Weights of a small model that predicts nearness at each pixel.
Model: 64-pixel images, activation gelu, moe expert_choice, patch size [4, 4], depths [6, 6], widths [64, 128].
Training: muon at rate 0.021, 9500 steps, batches of 512.
Rows from block 7 of a small model that predicts nearness at each pixel, named by matrix and row number. Rows with one number within an expert belong to one neuron, the router's apart. Each number is 128 + 32 x the weight over its row's rms, rounded and kept within 0 to 255. All counts start at 0. Numbers have three digits each.
After each expert's rows are labels from the 100 images, of 14848, where the router gives the expert most weight on average: "responds to" is what is common among them. Only what is clearly more common there than usual is listed. The data: made-up ball-and-stick molecule models.
# router: router (model.blocks.7.mlp.router.weight, 16x128, trained with AdamW), inputs 0-127
# up: expert up (model.blocks.7.mlp.up, 16x32x128), inputs 0-127
# down: expert down (model.blocks.7.mlp.down, 16x128x32, transposed), outputs 0-127

# expert 14
router.14:129114142158129099171148113138156104150120143169141077148111143135172146181152177111073149154126154169180110175129147143125158132136181151085139053105093121123069102052127130098122122137170124142091154121171074071143064141089104074173125158100142144102144098080119046127176125124163162146100126085188127197078137122074112126056107106124155098129124131093172129130149095152101119115099
up.2:100089048080109156198124141095168174127173080131111154117104052121142165179132136131169142168111128125105111196133150074175103134093119139147102130155120166189139095140127147125115138133165122116176136104146169097147099155139111103125149097132129163143170129177128144124121174147025154086058166157137096123084138114111085145127158108134142138157120105138085123138160032067126109150101
down.2:091122110078129125144137095143095129148101117110085134124143132134123190199133158088167155198096162106107115098128105094120213103115139114124143143027133118093089134093123141168157141184061136096078117111159154159107096088165134103133131137121088136078087164138119114089089110097097156144110109141067164117134088135128084202050124136191143095163107160117088113146150118166141074144129
up.3:158109103067159136168145132254165129113068133153126159137115086120115156127142132142138129092122140171179086183123162139126132080120097148148137076136120235147099157110104131125128112095174131114137132104143097144076148123134133118146163118077097099134160092164176130180097125120094141121100113102119165068120114095076031094173131124130101117147150130179152116098152087107150158073134
down.3:180118133155126158100139095137150124095152083132137174121144080119155168079106160187167118152127090140134097070120116123126152112076131135110192167059161090132120085089142105146098154127112159147136167202145159139200182174137084149129156115095159137144137162146141044130110152171147133129128138112107177142130132114118115224141117170115084114134104141132143171199090093103210123106105
up.4:157155141117095113148152185076157081158138117128115099130135141114174093099126118156143106180088160151066133071114100118166165115123183115127116109042097184157075124121106148192088163152070083083090093118091100083119183172105149179161140135109146146122125116113113133192141095150079109175129128197098139133157129115112082139172116169101129159125099136159048158142134105136141162172106
down.4:127141127155159137158127101105145149116160056095107090156098115146166147059140148172074148154122132132162160133133122096143109131193185115099151106213117193210107133137126095163150164050199088099152172140145110192098141132109091115090108112075118080099132117140119117126118097052113128104150148114145160169130203140130089132165180097111140131122116134151165128130092106160116156150082
up.5:141118140119161142108124197112108133104149087066101158108082169118092098097115120115157089118161154099152107122127125082162121136155161154107117183065103126131115144116129154214085097168088160072138112111123091131121152133122157141120133182099122093121084132111109164070159180189082170156110123115106139155205112159094122221125128108091121134149159183084187082141102081172140167108147
down.5:068107147137126141153125021167108136178122161147142092116111093102148079048119178113154085131128189140117118148102107143091071078137162103077143115124117119152114106111144063113131132099151090104127125120127118129143054171108136153123108094132140147126119145139148120133175193089114186159136095104093124121157072111114040174134135151071207122145114176115149129104153128181129102143078
up.6:178164177123136124102133098123140134083064145121076094142130138133084149178148077107138150127124114150128173146060140142134119103120139083130183089131133147130136107200122113116103166142077098092143136138161106106124148163147126147064133190202126091070133123157142090136101151101222172076122092173147119078087144073085174166103186089107106154130167112101121181104163136137116123096167
down.6:169097135080136108161112188120133152119144159106155145195146112132075172223125119137136114110094164143157083169130136171113151156074080110192113150150093117046068085094131174122146129126156122137095118135121117127157150105114139155173091151060147176175085185119133101136175130139138121145118138179155103140161166116125122161167127149170130104116132195073153143186077131091079144155136
responds to: dark backdrop; small balls on sticks

# expert 0
router.0:157121143156111107143129148122156138116199164131129170112143143134123134177133189134163196147175108158145145195104124126151154164179105119055108089166110072159153143093102169117133104172134094158091149139208129125137073142149163119119078153166125150146120119176146122148155171146159112146106128140152151183161141120090151086049099127113187168083130130142107182102177133121050093139187
up.2:092147153089104181130169115166075148108183106120109203109139162057150150144105184135094073149140111133126189137117125097150124086116095085095131111110086159096168073181135176076169109091177131129132108137134105141147182110113211126128125158142153115147071173107165070123104119132146148149072109107091139114073103155148094096141135149197132119143107185084079140143086108145141147104135
down.2:134181222129084139160132146233145149122126130083164128102147147159119171112127158179162088085166113138102183118173131111098172123064112114138105139174133091138125133108144125145185142196092141149136131094124168136103093199102188082100120126182149089180054153152108094106115151063133146106136155140150150142088135176154095149108151121115141139134144127119183097107138171114124157093124
up.3:119075186146133124109069137129114150115166076169137073126090077195142159086147128162084123101162106081151070134153116126096159099115131074131157174091172114117112135147153194106085103133126141095161078122158096173107132103127139142143158107144160152138151177172108123096157174180150161096085166118148170156097106121086133249112119159085094129123132092124158120151111100152067126130107
down.3:132150125099041136160118096111101062130076144115129103104107180112108117108171064126112134086157142129119176159145175114092059104171071102107147195127132139141099145100126131134160134064079042153133163084080112078156136150134087075158162137178137098125111126134052133110144149113142122082141117092160145106115137141145108158177140192170147106147148134140124164149091138078100078160129
up.4:152086110077084105204163144116151176119184157122135104058086126128021114125153110152102082177158155091156105121144081112170078104090095122130124127123130120133092149091126167148127081095137188117110132121151172131133143153184121088150135150090134137111143114150072167120209107127102125124138085136158153137161201151166168130132123108153126146115087113158058130196090146129126090151157
down.4:098109101147106110079126025111165088125107158080154172213189112109156147094123130153141135085089130140143087130125149146142082144127139139085135153073160159140145134128135130170106144135124130123114181150085152120181105136149120107103150119155157121151147123149165251107130101182136141166121126091119140093103139131073075092206150125112134119183081132144171131089170102120120099132069
up.5:109176120127141201182114113194106075176125176149126147089125191110163153127151074111066114137120138138185143163143120163168130106125083105077118090098117126077146103077141154151097155112088123073150143176109139093115156081074170122181165166165088165107065106136157116119108086152089116105164159148093146125143143144145063150165115146138103142145072122125121092111080100157150127185089
down.5:157147077103128129140166150110116149100141122120165126112170112081110126134113097139148170176174137163151130140158137152133175161109125097135175164172093198154135112165105104072141190105116152120098087115192104157101142163126105121124116140083097181214193077173129099146105136085126127120105127156125138100147161127150122087243093151139154021092111092120125106149143118110112105113161
up.6:112052148111147184109148175126133076145155145077111134158131122135103106121055122167166144131158073096096136108146126166136059153115105116165099122113147124139166160137121121166085087061113127128083134160123155148129127133168151083094108106138154109072192154165136131120153132115128119143076120131185182125125131139150060129219149145025118059138118150127096156138149157116185164101149
down.6:097120093145125103141129137133093136114091063120108051157164100168175114132163137119204160137070131115121164086085114113100155094072118187120115102164110103122143085119128101118187123112076166137161131127105114085171147086162162168093102134130148133037122168096162147233116108135128157141175142098161132150104102156141151115067176111162144158102127086122132104071107118167149125136168
responds to: small balls on sticks

# expert 12
router.12:064083140123161114103161180161181095134168133152162133134153127145156089131099123093121136125102139128194150187113125081149022106192170120138171121077171134129088139045134123104124133097130183166119164171160147150147124135117178123129085119119147127095150113170136152119153116143173114081163138108127136175153086113087179133126106128156123216141160119041089137108130090127094136101141
up.2:178086170067127111153127168111082066173115111169148106137148106128154088225154092127118169079112173100071131174139116133131156119177139121102122164179167120107118147125118098160101129131155166140124083137108171082049071108148172121116156139154123131124074119098180140132125137203135123136166108124130145124070089100181123087167165090111145146141072161122118098093131129149179086084128
down.2:105161129132130147109149161101146115074145074115114113109153106135120067208127107119134138144122138113154159097129134133129156142141133164137173157080179119129209129108110087127154095150106188081155099152105170137133159078101131090129171104183129150156120102130087121095072061140115203082173153140090131164115072144148121138158089105123088044131130124134069164164170087160163101204122
up.3:072096157118109151111099034098066115168126118128107132176144120145096146096133086133142129123116122080123104118147137098102069125051083133104115168128158104103134103174168119131146160085188178135136096145119165163129110141114174176126136140067109125159145147138075152156122130184100106126125172125140145068088186178074124105176143125102164123159144144139067176122186116128203124175164
down.3:152116127132184152199153112116166105111195175083146131160153121123109158086135135101130087182143135170063107110103114160121142143116151063107150127075112169186111083166151146103123181169097110147107107096086137118147171178155079121092161111172152064097167118104137089086183180165105142134148102103099088201117079119144114093136110159135130127136111183097155122086129080102155131081160
up.4:045156082114127121152122195089118172141144110140060117148109111110176090150128124139170125144120118108115150140105093066163103144148114091132183114139105163195135058151128093142139095150167150152135135201117146150149173106133155131160170118183088100147124081106099125114148124160070113107157187143109134122187112115143113070158022187140131151129092103097178148102075116124141118119114
down.4:109145136105089189118153102107198088063117133184111160092125094165116151128152085139152150123109154155124157156098143133154135111165121136146179144115130149164120146154133066134140077094044099144105127134100155163121030136120045143107187098167099130138062092116114160186136128135095167102077109093086151135090074089142090099110140116102105117152153178089117175173136139134139112111086
up.5:086123150137121148129145121103133087141104143127124101198116138101138109123137135140117079088156153181083100099048080115091169103134222151119154124137174154111105143114101089170166109147119101112102119127112145255139107150166170155176103165074135111112110139164148124085160168090070149111151111111102152126129140110113076151111137171119169118131129142137086129130210082169129139065088
down.5:185165127105170166098118144118072138128165117130150141056144162129147125059098133205101095086157082137179135106142131150173115113150095141224189138090125115066150116154111125137110159162047160192083092161122129098152153125109184091177126083120184150138134174107130155150102117136085116100135166122184101134122174151093165166143141142167165127136144159159148132151122104115166120132115
up.6:132124193142114209179156156107183134133170105123163139156145169098105129132091103095130126143149100053173103121098139060143004111197110115097117113108104123122165140105150130139131090126144162127120148138148115088178230094117168123140146097107121155136109122129090093055111138132161164091153135107095163121209072113099138148102114128108133146119131119102148153156101119159154132116090
down.6:110138104137148184162133138128110167136152062134078179170105122113094142167137139118097188193088118094094172101109129146175137170145152117195105139119138116156108089068097154145134081095109095143164143162135143119133069107127126114151186115194116101095109143070142086102118111125138112106141164166085072123137108114114109126158199099136125070124114140106124152084141236104162104194100
responds to: dark backdrop; space-filling

# expert 13
router.13:164120070120153105138087154128198119181168132109147138110129167135189101177130154097160168108092140151066161123112143160144152160097158112124100100152104112112104091147180114138080142098160104145130080089129112121138147130132096060128141116151192206151124132138105124152157161138171103122083112113136186136116184068082148096072129138084092123114154143054137142148070079168059160091150
up.2:147133113113179101086120121098163143129132158067124103118127123089159084098128053126163107167102141151068130118143141178160088161061134137092112168163112255140099097149077190178136141117146128147173188102122141154152178094169143110120145064108137112142125127129119090071148143176109094091110093161097133101090127136108102148143121117156137103180144190092089115144146114147115089151146
down.2:127140150098131147134145110138078146123162186120127148074076115147162183196116139099112144161132118074110146157184107098152098155168165142147160139079144206064113118105129085139151151147098168148156107125129120156108057115143112111096177157135097172062092071111077094117123140175149106097126088098172077114093119068117115108058162163114103114086124204124139166155130162153114107117156
up.3:147151077097117143150103195088176092162122158140158168109136083100147095157163147159114132156116154172122180087181159171128071061086140144160153090106058200125121197145114135155136147100161131138121216100114139136132139095106139149113138088095116182140101144142092106112129097111141096136053137132136102113156158123143116123182098170045078092120123090098153083089142122099114140149126
down.3:167113094133110070161193124112128168132156172175119149111125142099234153108137140127189151075148161130146088124149109094123118132149145144096129134067130063168118141125121154134191135166112133132112100110135121114094157067145099132156112102118145094088109085128136106078142184125144154143113081112137140119086064101138141147118026219114131215132131165130164116106125136132134150150180
up.4:172143162136145043123168147065143119147139119120167148120098106096115113224111079159093071108099162137120093115152159188162180180117080121100122141122080137115094074175087144148119153127107149169082087173130170109110086153174136140126165129150140130110147139185107109094115168144071095177138116120112121104156066075076157123129137141181109152163144159073072132094147135134132159119123
down.4:136126145096122117130112187125093146184111175138157132087110169079055117246142179150109129146173101140160095109134111099122151141088108100178146124112140172141151115147115170110133166127144076145108139159167144167126091158138071132110151111161166103117135112153149026112145111120114152116124172100113167124180184106134112099223143158146070136155105087163125159114119080085126138156136
up.5:140152168182132116142140124116082151090088106054158136159101118135080178118098078111099095122156171138200092080150109129078113166142171142110068122109125136106095157171145172097154164010139126149172154099103162104141154164103084109137134102111142112094191132125069146086133136117140151162194131130089160115081142190117128116161127133129109080153141141151098102098161145142135177088157
down.5:068122165126121126086138092153165143154082085057151115171132152129068115144141159125125097159101136184125193078114122149164144130096166116116133090116149105174165128132129137121127118162164211131131111123117183124201123123103169094176081127104162087165134158165140140174159179114161219117161123136117173169128125136153136195059147122087140069102119100131163163072138138112149146136104
up.6:160174108160079146111176144104133131086104196157145173056112204115091166191177148119116085130133145131128194160127148159062141176093131123124131106149158146127106160123081098140135127078098147070110145138110128100087139145086144104084137210111130143110105098119092141088109121122118153147126115072160093168131167122155149084090106128109137143092148107143073098131175169085088172201110
down.6:126131119161125125149142083195133056140157146141165081148109138103239085150142177108146144106129153085112145127087148117144144195163175141084130160064078137107135126138124157152128157138084107173130141117164096108109115129159147173091127151141120195101117149135139056162142131072118188163156169153118155138129117139094101115026090068091126143137132132150187136128116130145148103179149
responds to: small balls on sticks; balls: twelve

# expert 10
router.10:138157051147136108160069138143095120124157070110116099154156154130170157130129093132189131130167123100101141119147119132172069168114078170082096157087108178097095126027126103140160110157116141160156116169183128091116182106104128133165128175100126172064091111117154141112114126138145131167188102125127157107198137131182137136165077095103150102122113137142180139195124124121202122160111
up.2:144155134081121104080185135118154147130099091182148092148114137085122149194147088082142097102088167121157124154147101152123172124159149104160169137207151136135122055144104086113100139132095097047117155146125148094123093135139091096093118151159174115132152103072131115037135106105107142176110106151138162171082103116180164142121170093125100123158092125152170210115112134076174122159155
down.2:134120136162128119118125095145178136071164085103099085164161156184149148092126099112123149105144140165114137118112132140125092136076079148149136103159138058065163140144112126089182149167129086179171154132089089079054181085108153166143159111064134157129142151132135057140131111095134058132130165141106095188116071130094122199054113114113174121116144097129133118144099078151175116135141
up.3:081175163165047126110119161159131112140078093130152134098124145132088108112122143119111090130110136137076125102111140194091133157080104164137107115119109095151126182171184100146091151118101134186100109123121184048118114173156084193119140170126205113127128085116144100171137083133156073154070193130117067139098103139179157097181141162147137149176086115134097121120159158142120124090116
down.3:087127072133134130101104144133140143090111182155127160141068118121186116098125150096091154163112130077175181096081161106097062099074068122196175121194112091152107116161082096091154161131146117126116168143117125146130188119110171127149118150160105098075105117128160145167109064190139078153150108154098099076137172159068191134122072126121147132120117169141118141181137153127154158143113
up.4:061090151153192114107147145198141108138170179048131132105100072100185149156109139109107112110138198102125108160140152097152162112104142128097122081095141188120182103090072104135129096157095175132107123119144144110132150199139115096082125169098132154121148049160157171107136140097126073115103106170143109118117100117151087109182153083148119137147204193120128110117150090121129168117120
down.4:106098130116162104129105076143152123067107178118234169132152143165103102071102140185115154133108180070098100145133099207095153134098065128139168162109147140114073117132144152129167162074131121080078127135135134127099156149088146129098094137141092153191157114154131178133164132140153161144097112126085149109111098167121119153082213127103095151146143068093082124072141151155151113145145
up.5:119141134136109130074094185135080152180102130156118100147129165211154116121144158154123126121147104117117137109088110143120133112102072085179126119207109092118187155221165120124068152152127108171140140086161149139100091092114150146117068097124154107142058116186151064125132101151135108116098138105119142075072087131089149132177141115113155182174129066091119099108168179140156137145153
down.5:116119176184121115084131101116116130093108106016085174163138070136072118121147141171078117186141102136107115140105140126113088147154097151113104084130123088167093089142132118113155108101179201106134078154082098125188148064155134129130141150127132108097111130152144116249096109164165159160176138141153112105096153132163119151088150099122114177153124107109172126148112152155111135183113
up.6:118116135163120068079142120157121207103108189169144131071148192083118093125126154136136188134125130172081086128198140106085078059156073087069144159156139158117142147110111168143137116092145167177106161103109123079123125098155140182154132111140094158115123092109116201125095171140085141109150125134167109087100150098125129135149181129059126166103113139133165179083128099161121113096160
down.6:195140102097162128183111098128129179133111142086148159144094100151174158035154145143120135119136066150112066125150155162136126105171128135152102162087158152132063143093110121145104118118083100154117183131123127126097065167177118142142106133145075146126107133135129134132182142158126066113136079138130130085152129156101152000191142105166126127149143155096132098131140140072142162101085
responds to: space-filling; dark backdrop; balls: five

# expert 2
router.2:132175124136135130106140088074165124130156122124095139060102172164057116153101074112142180125137177161135119152127124096089088127105159131075151182087122093143108088156107169134120159142112144128143126134094142114090100118148136131123125086184126163173092200121079059105136129108188142148110153123087161097165175161131122142198167060087143080081121144111097141156099084111139173100204
up.2:168135130121135183141112125083119127146180106106105121138117201151073140106133175127097145147182132108160129111112207171067134127141099173139095152105130154159101065117119128098091131163193077116109160180129130108015153139139079119104077126112049182111123113147087121169125139147127142130166120156111175095172149071105134147135128137160156122125090156156094093087105176090151153092119
down.2:112126099121114130147102132120122186142000168148115103153113105115087130126117109122153145162170103114119092106129117130132109144130096143131129125221133153106126144143101091113088197109060102121132154125120139129149157073161112136181148134210149053034112100105104121134072071127130105136133124153156132124143129178121160066119127182126163133150143160110126121184060154150134087132144
up.3:079142121153138084117054113143127168071175149119160088083120093116093123126110168153157130102160097140140176146077122137123084122087072165129146134118099159140124114122094134101182154069111145149167121154132143124107115213112101160144166055148062170062161156120096163117135164066159152090148161152175116153118127118165112158157091144093126104143147110186130160130057107133114197162144
down.3:207116184072174188140111097128104191124105114072098126130132120143113121124119137121119099149118087143122169145148115142132112135070081086068075125081152207134052160143127117112104135194120172060189157078124134172112144049148153143129129199083154136134095130077094108128125122163115137120130094166112146105143176083118126109112162096119150081152100173150106127161107132144133145147120
up.4:037121107127151151179141150102121159089100148132169153111117161132184072082073160127153157160184075105109135068159114095186087144149069151100142108157132161100123165090091127111112110125190150124137123150122182132127052138168137099134195123111122151160182093126141148107133061117133132141114122108175062131137112167139152167079150166124145079113131069134145094138113106193113092147130
down.4:133146081113191150099132061144147124078119151125141124080118148160076123160150131164141131141102133077092062155173175146104114124083104130190141099091126133108161131148155165111211196130102115118153130142061082109107127135150124208077100114153129104127108151101129092112135159097107105103090099129150108094105074127088135117035059135170102124181130136083133119134109061110141151158118
up.5:130103144115164203164103128158098097102121140183145074077151107163170109096102145113093122144096160073171155126110125096136127138193115077151157178096156138120160067106139089080087056104165178123168057094142136136130124104069131171127120105146121098135173190101160095113103116162126142126099120114133168141101108176225129133118105155138103157170098100144161140095097167144073133146149
down.5:169125135106193159115086105203130187149121136133168119119121165170157121118135083104116118055123155122192114158114159152165151100040108181182119112204102139108073104131132137159121143047079156110104124175104130114142172119133131100085110188093125084183104142126154172096144113161175141158096137138090099120153143161084115103055162106120128158116150120132118126073158116117124146162117
up.6:095103111081092160137097121143141138220129130149094122154114100138028145091148114156132110091158122129109142131176154082140112121156104104172147088185084095212174133117147123110147130181168095141101154147117131144095117136159096128152136131118162156117138135111148138164178137117130066162130161118097125128110112054084128164103060185175184108033156149080121145140151150104088105132111
down.6:143130103138142094097094145152091155092039122128184157104056101061113115123165154161109172109115062111164139119110163197085116124118136140171146159139089156087122124078092107180085112113084120134067172128107051119150150065112124090126129149138132108158165165108128114135111181147132095141131121115156133191176137142085147114156122196138145169138126095104122142132137114123133149087034
responds to: small balls on sticks

# expert 3
router.3:156109138150128116134084177187114078140149149126127076137096082144156100110101165142164140146162082176121151169130105120133125084137075126166177164068091222117109134169134126090152100147097109075149127097163135066146141088111144179194113137078152168103064108100114113157110102136143175118112087112104079083116109159106106080180125097119119145071103167146076147163130103090071114112117
up.2:098100131191108084112158127159136132132128115130112115100133173064143126186156160147162095132142133127103157124145066078184087127117137088128084183136158165128115141076125124070147158153126159145136131121111156140191133088137146147146146126153116166041090102106157097117101124100149138146129068178080099156106068196110085111088157182195085109147087109186082191133169126097113132142116
down.2:107073165125091113144099113161135114132168141091086162206105098158102113154113062118177112132181134117111094093075153146165209177125178112134075129126116076118157165046102085080141106113104153117136102160148116133067128142106104161107146167142097123086110121144176191062137134124140123180111096144077131115110109115125106151137085162158153094100102121113142185165148186096104116104079
up.3:127106045195178128135159185086098090131141093175147100173141124185103177127140138130180122132153162087146100114148160140179097085137134094159145142089100090143136106094094189113111149137095105107129049117174146194121105109119119124139163155130171114115150144105167163105097139149122136134108176130080121165137081090164149125127099189079144107068119102110117156095088177037134142120116
down.3:150098191119112122130116117182121139142108118050174155212178143147199159166134185088187090148103122143096159154135090110157105128127165119148150055136140141107045088112105111133110133073175117125164136129133079092121158137139148139084164166091173065130150093145119151044147138129140151144140074161102142136152097137093116176130107153092159183149135101132109119131147149169139109177112
up.4:145149139122109108091153137123133154159098118125169116166123129091116113115157115129141138116161116100158123155132127142086160140120126119131084114141114150127121128145121158056126063113096178120104141161185156074162140124173102106093086036092196172109085117160161125093202102141164114130116101176127120181132117131171190167139181126113135170129076071101063212133052092102144078109137
down.4:148140138181138108160144145159118105129157132106127119066117193127152104112153088135097096064143132121122123155127129118152116125125128139061152139126131150133103157178143145086114195075086165089192150134096091140195105153181104082117144118118156099116056121138130108027129089162134112136086201082162138140122145138092157065121170115124146085132112123101081201095112072117074170121127
up.5:081144116117121103098136131188144121071115128057163108115113123144138125132127044137166087093175111085143109175133156095151110158182171107080097077112095187090204143174116130105053087129154145126106152120151149133096190102165158164117110071158189097151084140124116123146155111147122114165080168143148113126100072150138131141116171100107091155068121124149121133153150123097168196160139
down.5:086158119081182104181100112108124117089127168104140129004094164143098128144128097171103149051142154105123084125140091124205147143078086184104121102121132109119146119108144125139151141125064115181096132176185120117148079139108089104175165130173113132102146130111136169110148055127134169116083120126096118146110125165098133109044145137145111161104122147095091159074135164152143148094153
up.6:131083101131157145141108095163124098201113154137132088155121090096138169098097074091147104146086200118147108151133093118126174099132203128138131117096132100154149111125134081117111086119101164072091113136034169138092166167079139098122065125106115130171216114148143145085135119097117118097120130150159134127111097122141113208171190134163130140123153195153113163157122109128178112194120
down.6:169093168118155086111154115137126141169139141123146132144115097110161096141136120148108095098100162106105147103085148135082089152087136045211149117123068089051064132132143160108139118114134148184122096107110096065070127128121188164102109128132108141133171192104211119117160139116088105173118132158060147132166110166066102155123091123167127087140089133076132189130105143096126124132102
responds to: dark backdrop

# expert 7
router.7:149149215158145122158129100118117113076154150137156197114101175187111124186157113150126114192113176159110147116125126108104136133153127082106074191106139132087095093139095181141167124137103168132168121178079145140093111151137132190155108096190115094142116190131125094099117078104038111139192115092176126130125167155128147118183077136114126114109120148098144134103096136142163202123120
up.2:185125150117101164124124143082121173059114079102134121114117136165145125206105113131133142151114131081149099090124139095157129140106153119076204187151107089125134101162130152097167098081154177120141122213111194148155107115074109140122103085179099080106173156133102089123129194133131115098154098166082125102133104086131167091160175147098092135142180094128160157164077133157090152081147
down.2:132119126121188116147181120137101169128058172140129140126113100108103126155115146176172171112184113176145147125097134123107121098068127166124095122163108085138083116142139176158106138123125145164111110159152140060081103109101128174104143151113126099161104153105149119048097101197144077146143174146055078151124223136121098123135137142142127157088118072142140097041132123130124156096200
up.3:148112096113086066124129129118159187065078165125154096112161126102111159116101125092122130181106122076180104126133142112149139122145140123116128115159120048109168155101110156068139115085154159125179109147129122166128076191100129122075127123144114075153173126135079140214100161120126190125216143111171130148096139104089174139107143131103135103119114085142106100201154096175123167191138
down.3:117116181136164174105127112111124156114156156124112100107160148101130124191143135128139143129110083134081160139121159144134154152082151106118090101191142064131154147082129102173163087120068126199170048100107115065143170147090146153102120137107180116106154150072141109107141135193138183133118089177115172127089094169155123155166084153146135097137145194134193118103156077125131123095206
up.4:114170149131125140108128117049139086100110130124086123137157106101146119130145179136151116139124138122133117133081118096118155133110120169100061153152178119096197121128120081126133143131115184150081126187093080148096144122126118052117125146238146069147136175167124125135086137165116116122112155199142126098172119167204105074137111123085100101170103147119081051145127146096142157119195
down.4:133143119129175115112137099197132145152126145063140092074084122156128122173112194140110142127114154142092190159127126110125123141171161182177132054107104140102178117139128099162092151072137073167157132162111219142146115135157119153065145140190140119099140149148112149100135121145191075140134105138103107172138131142061161125124118135066128060122126099135158102149159152147092111187059
up.5:077154116146130177079180095088116181133090150112111106106073152141123209136175140135127139137160141090129134142104154117107104128095088139093120125132136115124089190138077107134119160125114103179083131111121153186088052168208132130139097180130191062090181140155120163154171128145109145106105163099069128154147138145103163123192117177108127123071147090154114074099119160095113132147087
down.5:143138109149077131129136118067149086081131109180052144082136133079114118118113101175179118163104157130153093178193087089125126155176153142133101185127152147113177108127151105099194134157154156137101121144156095150178181177113136130156137123125150169086089066150104073193093164146094077090181135097134142110107146114159173132197158128115109118125158153119118092183127180108149135087133
up.6:174098170182106098130111097092154172168139142062128096095120121115122152152135147167119175123151141096118115128167152077126095101117179113195110108178120132121137110126123143123063191146109145131095110195092122146165147114151156066119118129102138134148081132144114110171131129174112087129170141144090115081186064107124117129126150127136012155152184149102127149136050116162163089064143
down.6:155153114190203134075153144117103154079120154104160142086079057167135162101111137111130148088113116172131151085092133115107180115075116139189117126175127129103108130092119152098094169107092170116151126105100139134105179108152111134131143095144149069066144149127103082084129054129135083122134201139128087109089091111134112107035115176150149136108137108096139151079085150145105111146198
responds to: dark backdrop; small balls on sticks; balls: twelve; balls: eleven